A small multi-label image tagger, trained from scratch: 32-pixel images, widths [96, 144, 208].
Rows from block 5 of a small multi-label image tagger, named by matrix and row number. Rows with one number belong to one channel. Each number is 200 + 20 x the weight over its row's rms, rounded and kept within 0 to 999. All counts start at 0.
Before each channel's rows are labels from the 100 images, of 14848, where the channel reaches its highest value: "strongest on" is what is common among them; "lies over" is the class under the peak. Only what is clearly more common there than usual is listed. The data: small charts drawn from random numbers. In brackets: how many of the 100.
# convs0: first 3x3 conv (model.blocks.5.convs.0.weight, 144x144x3x3, each kernel summed), inputs 96-143
# convs1: second 3x3 conv (model.blocks.5.convs.1.weight, 144x144x3x3, transposed, each kernel summed), outputs 96-143

strongest on: bubble chart (98); grid lines (64); flat (34); items: three (31)
lies over: data marks (91)
convs0.25,259,220,206,195,185,223,218,202,205,197,186,161,190,228,207,283,189,204,203,241,180,198,188,191,188,192,184,186,173,217,179,198,177,191,193,156,190,189,196,196,174,214,179,167,182,220,208,203
convs1.25,232,227,239,196,214,191,182,215,176,224,199,206,194,196,188,182,182,181,207,161,188,182,188,163,221,174,196,198,234,205,195,169,167,208,184,210,150,203,183,171,168,220,186,199,174,189,220,170

strongest on: bubble chart (83)
lies over: data marks (97)
convs0.121,223,201,212,196,194,222,207,219,243,187,199,185,193,203,202,314,193,192,179,194,172,191,192,205,179,185,188,226,189,189,184,200,213,181,193,193,188,211,199,173,182,195,174,225,187,210,163,205
convs1.121,166,194,206,188,211,217,151,203,192,224,204,192,186,180,182,194,194,164,177,195,204,170,203,173,188,183,166,186,176,195,207,149,185,152,195,193,185,190,164,201,192,220,179,189,195,184,185,182

strongest on: heat grid (65)
lies over: data marks (76)
convs0.2,265,194,209,193,183,233,223,194,204,195,196,212,191,184,188,333,183,194,208,184,133,203,206,201,140,196,196,201,165,196,216,210,195,191,193,187,209,207,199,182,199,197,177,218,199,192,169,208
convs1.2,156,194,201,202,198,246,175,228,201,210,197,201,187,212,190,174,189,178,205,186,196,149,204,173,199,186,174,190,192,186,239,147,198,171,201,209,178,177,164,199,221,192,198,170,210,192,210,194

strongest on: bubble chart (94); flat (41)
lies over: data marks (93)
convs0.11,287,210,200,203,192,197,224,201,184,207,189,143,208,213,222,240,218,201,188,224,209,199,200,181,193,193,208,191,199,207,172,209,180,192,191,180,207,208,180,198,183,186,156,162,185,223,199,202
convs1.11,212,206,208,192,215,198,190,194,170,209,192,176,174,182,186,163,175,186,201,166,184,199,162,203,225,189,201,207,245,204,191,159,161,200,193,195,137,203,203,183,157,213,169,191,196,199,196,184

strongest on: heat grid (100)
lies over: data marks (45)
convs0.74,171,214,185,217,225,219,190,214,183,207,228,210,214,248,210,188,219,210,214,244,225,192,197,213,238,215,231,182,221,243,153,194,213,212,215,189,203,174,221,218,229,235,233,219,224,180,193,198
convs1.74,278,216,208,220,219,247,191,188,190,181,221,162,212,219,205,192,216,220,210,185,190,195,191,174,199,194,207,207,192,236,167,208,189,210,197,203,201,221,212,185,183,188,202,183,201,186,180,197

strongest on: heat grid (100)
lies over: data marks (90)
convs0.64,157,226,202,205,232,250,199,203,160,213,204,223,206,215,210,179,219,206,179,218,203,165,194,167,218,194,216,192,220,214,144,200,203,206,205,185,209,207,222,206,235,218,235,201,211,174,142,202
convs1.64,251,201,184,228,194,254,194,190,208,193,218,155,201,215,198,225,225,230,211,195,190,180,189,187,187,211,192,204,193,218,187,204,197,222,213,191,229,188,185,193,198,197,210,183,215,189,195,192

strongest on: grid lines (75); dark theme (73); radar chart (50); bubble chart (33)
lies over: data marks (92)
convs0.127,188,179,208,186,202,201,212,214,223,193,192,201,191,235,209,239,192,163,156,227,167,248,228,222,154,207,191,209,151,197,222,206,201,171,172,186,195,266,189,192,194,211,179,243,185,213,170,203
convs1.127,148,185,193,190,206,240,163,206,214,208,201,182,181,174,174,191,193,196,190,148,194,156,173,180,193,212,153,188,174,195,223,155,194,175,172,190,167,187,156,212,187,196,174,183,187,193,165,188

strongest on: bubble chart (88)
lies over: data marks (95)
convs0.12,182,216,225,204,188,211,219,199,214,218,190,181,205,195,195,278,196,200,179,222,162,194,200,222,205,209,224,174,205,190,183,203,187,178,177,180,188,186,184,196,161,200,167,157,186,214,198,211
convs1.12,197,227,204,198,209,171,174,219,182,203,192,222,196,207,187,158,199,211,196,190,178,170,188,181,216,174,200,200,256,219,206,167,238,186,207,209,178,191,220,194,166,217,194,210,188,183,235,179

strongest on: one colour (99); radar chart (70); items: three (41)
lies over: data marks (79)
convs0.51,123,210,202,210,214,239,186,202,201,207,198,212,198,213,204,246,210,212,183,225,177,237,206,233,183,219,227,239,167,229,234,207,192,190,159,204,228,229,214,205,247,226,231,243,204,190,168,192
convs1.51,237,199,212,223,216,258,178,222,215,220,222,142,180,222,206,212,202,196,205,188,192,179,215,188,208,199,187,202,170,195,235,177,175,205,181,189,185,189,189,201,173,206,195,187,185,202,191,222

strongest on: one colour (83); horizontal bar chart (41)
lies over: legend (25)
convs0.123,153,195,204,198,190,195,188,186,251,189,200,185,188,170,187,226,179,191,190,172,243,188,189,123,209,189,189,174,219,192,239,174,256,210,222,216,210,182,185,171,197,164,182,135,174,193,151,187
convs1.123,211,230,195,204,201,203,188,200,205,221,202,174,198,218,179,198,215,222,209,160,182,159,203,143,164,175,183,176,183,229,198,166,208,209,214,185,186,199,142,192,200,211,212,213,193,169,163,188

strongest on: one colour (100); radar chart (90); items: three (34)
lies over: data marks (83)
convs0.68,118,204,205,207,214,213,183,220,178,199,211,207,203,191,200,190,212,205,200,210,173,225,200,216,205,206,236,244,205,211,248,196,205,202,191,197,208,228,244,189,232,244,228,251,200,189,185,201
convs1.68,224,181,205,229,187,246,197,203,212,182,209,145,202,215,205,215,200,226,222,199,206,183,208,214,181,214,186,203,172,208,214,193,182,217,206,203,214,177,185,189,197,181,194,171,199,197,194,204

strongest on: one colour (99); line chart (80); peak in the middle (44)
lies over: data marks (52)
convs0.80,123,206,208,186,211,201,179,190,176,214,199,172,199,207,210,281,227,235,223,215,188,223,198,214,255,192,211,248,161,214,183,217,197,212,165,213,231,229,248,186,199,190,230,202,214,202,170,193
convs1.80,262,194,203,236,206,218,186,204,177,197,222,155,197,210,190,186,213,212,217,204,191,202,192,175,200,167,181,203,190,201,188,199,208,213,195,227,192,158,178,187,177,189,181,179,199,173,206,192

strongest on: one colour (100); line chart (81); rising (47)
lies over: data marks (72)
convs0.45,106,195,211,183,200,172,204,205,198,182,206,218,198,161,187,246,216,224,229,187,186,216,204,208,250,208,223,257,242,198,208,193,209,200,188,200,220,208,210,195,202,234,207,222,203,184,197,178
convs1.45,227,185,196,239,192,236,193,197,203,174,218,156,201,198,194,218,176,213,222,186,202,201,189,226,197,192,184,223,195,201,208,183,196,222,206,222,211,177,194,186,194,175,186,192,191,182,226,194

strongest on: legend (65); lollipop chart (44); items: three (43); step chart (25)
lies over: legend (30)
convs0.46,181,202,186,203,222,194,192,196,167,207,210,200,209,188,217,173,213,200,196,259,199,207,189,259,217,236,255,218,197,205,192,236,215,195,175,199,221,179,229,210,240,227,222,207,211,207,244,203
convs1.46,279,191,215,220,199,228,192,197,214,180,199,161,215,204,195,220,184,222,225,220,213,203,198,201,204,208,208,213,179,202,215,209,194,239,200,196,222,188,227,198,199,171,200,177,189,202,178,194

strongest on: one colour (100); radar chart (90); items: four (39)
lies over: data marks (90)
convs0.41,197,193,193,183,181,188,201,195,221,190,193,160,204,196,202,188,183,157,160,199,199,272,207,205,161,206,199,203,190,172,221,207,202,197,194,204,212,248,198,186,197,179,183,186,190,221,197,176
convs1.41,190,206,190,186,204,247,179,201,220,232,197,206,187,229,216,151,189,211,196,154,184,179,185,212,176,195,197,218,205,221,214,169,225,181,174,190,166,251,175,194,163,208,189,186,189,195,220,175

strongest on: dark theme (88); grid lines (64); stacked bars (45); radar chart (33)
lies over: data marks (63)
convs0.138,189,189,200,200,188,124,218,215,216,188,190,184,187,153,202,182,184,174,177,162,191,223,205,173,181,212,194,170,231,158,200,203,197,191,195,186,188,218,190,191,221,186,165,205,182,199,173,191
convs1.138,182,203,183,183,183,187,194,207,188,195,191,184,191,192,202,145,192,221,224,179,212,183,169,281,203,205,203,233,203,194,191,196,191,222,186,194,166,209,189,238,179,215,192,199,184,204,204,186

strongest on: bubble chart (88)
lies over: data marks (93)
convs0.129,221,211,198,211,194,205,235,198,205,206,193,188,193,193,197,308,203,206,180,192,178,186,186,209,153,213,217,142,176,206,183,199,227,213,187,196,203,171,196,160,211,189,183,168,211,212,203,198
convs1.129,204,206,192,204,219,197,181,222,184,204,198,223,186,204,164,188,180,179,201,164,172,180,199,178,207,164,200,177,201,211,218,156,173,179,194,197,165,214,210,172,184,217,194,240,187,170,178,197

strongest on: dark theme (80); grid lines (64); stacked bars (43); bubble chart (36)
lies over: data marks (87)
convs0.5,175,181,196,202,178,182,207,196,210,193,203,156,222,144,183,263,177,235,222,196,172,195,179,182,189,218,189,160,190,171,165,197,193,199,144,188,201,180,172,193,174,186,167,221,176,197,183,178
convs1.5,191,211,190,231,187,237,202,210,194,156,215,166,188,207,196,211,221,213,233,213,198,167,178,211,203,200,181,216,214,208,215,176,210,228,215,206,196,171,189,169,175,172,191,190,206,204,223,200

strongest on: legend (98); grid lines (67); horizontal bar chart (35)
lies over: legend (98)
convs0.137,237,190,201,208,183,133,188,203,201,178,173,180,194,168,213,218,183,184,175,169,214,207,209,198,187,189,190,173,202,175,190,200,200,184,206,196,187,197,202,190,173,177,180,201,164,212,185,186
convs1.137,191,195,206,173,195,208,191,181,193,172,187,205,179,197,191,210,197,198,225,154,216,183,172,234,196,184,236,227,179,219,218,208,205,191,201,183,190,233,227,187,181,222,189,202,215,177,180,214

strongest on: dark theme (72); bubble chart (43); items: three (37)
lies over: data marks (97)
convs0.59,212,201,218,187,197,204,215,202,203,198,194,200,192,196,211,298,192,183,166,207,154,224,206,197,149,193,204,198,171,186,179,197,173,154,181,157,185,233,198,192,184,217,192,204,191,224,170,191
convs1.59,164,215,187,194,209,231,182,228,215,201,206,199,177,182,185,178,205,144,165,157,190,178,185,176,181,175,175,211,207,193,216,153,206,167,187,195,172,196,157,196,186,198,185,191,185,200,195,166

strongest on: bubble chart (77)
lies over: data marks (94)
convs0.57,179,190,196,208,177,219,213,205,224,196,187,173,195,195,210,285,187,193,199,206,183,196,190,161,201,216,188,184,169,202,187,193,202,170,160,164,195,211,177,178,174,191,167,164,186,230,170,179
convs1.57,220,223,224,208,202,172,180,208,196,218,216,186,172,181,182,170,184,172,189,169,202,178,181,185,195,190,189,240,237,203,194,146,240,186,201,201,161,207,210,203,184,212,185,188,181,187,210,167

strongest on: one colour (97); grid lines (74); radar chart (64); line chart (30)
lies over: data marks (83)
convs0.61,165,202,214,212,219,213,192,205,200,208,205,226,195,208,215,160,221,204,199,225,218,230,220,199,215,208,252,230,212,225,211,223,168,191,205,215,220,219,220,201,247,250,236,210,212,203,165,194
convs1.61,263,195,206,210,175,234,185,206,228,177,202,166,208,214,184,219,187,233,208,181,200,179,204,211,199,204,192,208,182,221,200,212,197,219,197,192,224,191,203,194,192,181,207,192,190,196,185,211

strongest on: bubble chart (96); flat (31); items: three (30)
lies over: data marks (72)
convs0.60,249,197,188,213,196,195,203,177,200,190,180,199,204,182,204,249,202,228,214,195,216,201,197,217,190,218,208,169,187,203,213,190,202,218,175,192,209,194,216,174,195,188,197,173,198,221,189,182
convs1.60,180,205,186,191,207,187,166,203,183,225,194,223,176,200,199,185,186,211,192,188,188,192,188,175,203,200,196,189,213,225,225,169,164,200,208,210,196,210,221,197,183,227,200,258,198,192,179,188

strongest on: heat grid (53); horizontal bar chart (45)
lies over: data marks (59)
convs0.73,122,200,192,206,224,175,193,205,198,213,212,205,200,194,208,232,225,204,189,207,192,197,200,192,200,208,217,183,188,218,208,170,218,190,168,205,190,218,193,213,224,219,224,227,213,194,208,203
convs1.73,256,200,201,226,199,230,189,211,212,194,206,165,219,225,205,207,216,200,232,212,205,205,197,198,191,209,170,202,200,210,201,195,186,207,218,208,222,188,177,208,192,172,212,176,203,198,202,190

strongest on: legend (67); dark theme (61); scatter plot (39); horizontal bar chart (28)
lies over: legend (63)
convs0.128,227,194,199,198,184,149,197,195,209,181,188,177,193,167,194,186,199,161,186,175,206,220,192,218,178,199,201,159,196,179,197,189,202,202,213,195,198,211,200,198,212,192,180,196,181,205,188,197
convs1.128,202,210,205,208,196,164,213,185,196,189,182,210,196,233,186,164,203,210,226,153,219,217,218,231,197,198,221,228,212,218,193,198,177,205,213,185,196,227,233,243,181,200,173,230,197,210,186,201

strongest on: bubble chart (76); flat (36)
lies over: data marks (43)
convs0.32,225,199,205,200,192,283,233,205,195,196,188,191,204,165,198,244,210,234,192,165,207,180,184,235,172,213,186,138,174,186,191,226,214,206,195,196,216,165,222,186,185,206,166,209,204,223,217,234
convs1.32,168,186,172,192,190,209,175,212,202,202,208,210,189,188,178,183,174,185,187,190,179,183,190,181,237,192,195,162,227,199,215,184,179,180,216,201,208,202,221,182,191,172,203,218,195,179,184,200